python train.py --encoder_arch="efficientnet_v2" --model="image captioner" --dataset="small renderings of single solids in any pose" --train_examples=395000 --image_size=32 --crop_scale_min=0.8 --horizontal_flip=false --tokenizer="word" --vocab_size=54 --encoder_norm="batchnorm" --encoder_activation="relu" --encoder_channel_attention="se" --encoder_depths=[2, 5, 5] --encoder_kernel_size=3 --encoder_stem="single" --encoder_expansion=4 --encoder_widths=[16, 32, 64] --fusion="cross_attention" --label_smoothing=0.1 --decoder_width=192 --decoder_layers=8 --decoder_norm="rmsnorm" --decoder_norm_position="pre" --decoder_activation="gelu" --decoder_mlp_ratio=2 --decoder_head_dim=48 --decoder_fused_qkv=false --decoder_bias="qkv" --decoder_qk_norm=false --decoder_parallel_block=false --decoder_inner_norm=false --decoder_drop_path=0.15 --decoder_kv_group_size=2 --decoder_positions="rope" --decoder_cross_attention_every=1 --decoder_tie_embeddings=false --init="lecun_normal" --residual_init="scaled_by_depth" --optimizer="muon" --muon_scale="spectral" --learning_rate=0.019 --momentum=0.95 --nesterov=true --orthogonalizer="polar_express" --adamw_lr_other_params=0.00096 --max_grad_norm=5.0 --max_steps=3900 --batch_size=384 --epochs=3.8 --lr_schedule="cosine" --final_lr_fraction=0.1 --warmup_steps=780 --weight_decay=0.04 --adamw_weight_decay_other_params=0.05
Rows from block 9 of the image encoder, named by matrix and row number. Each number is 200 + 40 x the weight over its row's rms, rounded and kept within 0 to 999. All counts start at 0. After the name is the row's rms in percent of the matrix's.
# fc2: squeeze-excite expand (encoder.blocks.9.se.fc2.weight, 256x16), inputs 0-15
fc2.44,073,237,218,286,196,225,229,217,193,223,201,208,307,236,200,206,165
fc2.45,083,184,91,184,162,230,267,206,195,236,201,262,167,201,201,197,186
fc2.46,167,208,252,174,233,187,204,205,202,188,268,250,111,251,195,204,145
fc2.47,064,160,159,257,161,254,183,187,208,205,278,254,236,237,203,243,179
fc2.48,211,211,274,241,157,229,204,209,199,213,212,140,266,179,201,186,119
fc2.49,118,159,163,279,175,192,99,200,202,180,193,228,204,170,209,211,145
fc2.50,110,219,242,208,215,247,268,189,197,230,157,122,131,186,196,195,249
fc2.51,075,229,221,283,220,208,177,215,202,175,145,211,172,152,195,197,103
fc2.52,084,204,244,149,113,177,151,211,189,195,175,195,127,147,203,220,233
fc2.53,072,144,206,229,185,178,105,167,212,220,228,121,208,172,211,200,246
fc2.54,089,151,180,309,177,269,192,199,202,222,226,236,255,203,211,203,194
fc2.55,107,151,228,291,241,223,219,210,203,272,207,136,185,242,210,204,200
fc2.56,102,179,147,209,126,246,180,203,203,214,228,251,162,144,209,205,277
fc2.57,132,209,259,196,195,164,277,196,199,205,203,155,183,278,201,201,280
fc2.58,048,145,156,211,142,181,131,205,210,202,265,231,155,264,212,220,195
fc2.59,045,245,196,275,235,138,202,186,193,211,239,233,138,245,202,195,263
fc2.60,110,180,259,195,234,290,255,203,204,224,202,128,147,206,200,199,174
fc2.61,056,250,202,248,161,209,217,201,197,207,178,75,218,216,211,197,245
fc2.62,115,147,175,208,199,157,138,206,199,203,226,114,244,129,200,210,165
fc2.63,097,143,182,271,220,190,151,193,200,173,283,211,139,244,204,207,221
fc2.64,066,288,155,178,168,200,214,196,196,254,167,228,117,176,189,190,160
fc2.65,089,208,253,257,259,194,184,209,194,179,124,237,201,117,200,201,168
fc2.66,125,192,296,212,226,215,159,200,196,173,263,180,132,141,190,210,200
fc2.67,076,213,224,285,187,272,152,208,200,202,151,151,241,161,192,205,160
fc2.68,088,271,101,210,216,174,182,198,197,200,194,114,201,190,224,206,237
fc2.69,111,253,251,283,270,257,223,181,194,219,147,220,184,211,191,199,187
fc2.70,096,153,174,268,94,233,213,195,205,201,146,190,242,199,204,199,225
fc2.71,144,189,169,202,132,145,154,189,200,157,154,243,153,263,201,212,249
fc2.72,062,140,102,270,197,193,145,209,191,185,236,204,223,194,202,200,245
fc2.73,062,158,145,186,220,148,149,200,194,214,161,136,258,191,189,188,127
fc2.74,124,128,235,188,184,107,130,192,197,216,178,228,156,220,209,201,234
fc2.75,167,153,274,202,180,143,196,210,199,147,155,170,213,112,202,203,176
fc2.76,090,153,251,177,122,163,286,194,218,200,199,144,173,193,196,199,232
fc2.77,087,199,89,209,261,154,190,186,191,196,202,130,239,193,187,194,185
fc2.78,105,161,162,248,194,233,262,205,203,209,212,295,147,244,196,197,162
fc2.79,136,206,183,171,161,276,208,200,197,254,216,250,105,182,192,200,242
fc2.80,096,254,184,176,181,154,174,225,200,176,277,270,206,174,198,181,274
fc2.81,122,194,186,193,204,203,186,191,204,193,181,98,273,141,202,202,127
fc2.82,079,262,262,242,234,128,249,203,200,228,236,202,163,160,207,212,154
fc2.83,116,200,182,210,189,263,228,211,199,238,188,229,167,216,204,199,72
fc2.84,125,101,187,244,181,186,246,214,200,169,172,194,163,112,206,198,207
fc2.85,084,220,313,209,196,249,142,212,203,179,215,190,158,142,208,187,185
fc2.86,116,194,260,207,244,266,146,194,200,212,223,262,210,225,202,207,286
fc2.87,085,142,189,243,179,301,244,200,188,202,201,267,228,244,208,204,213
fc2.88,042,218,159,261,266,143,250,169,202,186,211,149,164,242,191,208,254
fc2.89,071,263,223,277,205,279,137,196,204,159,188,162,190,229,210,192,179
fc2.90,080,174,228,215,123,135,224,201,204,198,198,171,151,233,206,203,107
fc2.91,074,159,198,198,226,84,160,191,194,178,157,218,128,192,201,198,209
fc2.92,100,202,187,244,148,260,97,202,196,154,145,229,189,185,203,201,212
fc2.93,100,152,264,200,165,102,234,195,197,156,184,254,238,183,196,198,184
fc2.94,076,101,205,277,162,236,177,179,195,171,192,215,211,250,206,215,247
fc2.95,062,241,193,230,277,256,136,187,216,196,259,218,184,161,177,200,141
fc2.96,097,213,218,303,172,234,130,200,198,203,214,116,206,189,191,191,192
fc2.97,149,121,204,259,169,218,197,190,197,254,177,143,276,205,196,194,156
fc2.98,037,252,225,247,134,243,141,202,200,209,128,241,228,242,205,211,173
fc2.99,074,204,231,249,231,210,168,207,195,222,173,227,306,156,201,197,271
fc2.100,099,167,177,310,174,196,140,201,212,214,184,162,248,145,198,198,217
fc2.101,077,268,209,110,204,183,183,207,200,224,201,206,142,269,201,218,257
fc2.102,050,201,151,205,256,214,147,194,213,144,192,180,144,183,207,215,102
fc2.103,076,224,226,251,180,168,180,198,194,165,211,264,246,299,210,196,151
fc2.104,089,229,252,221,257,294,268,205,204,214,229,228,193,234,200,218,238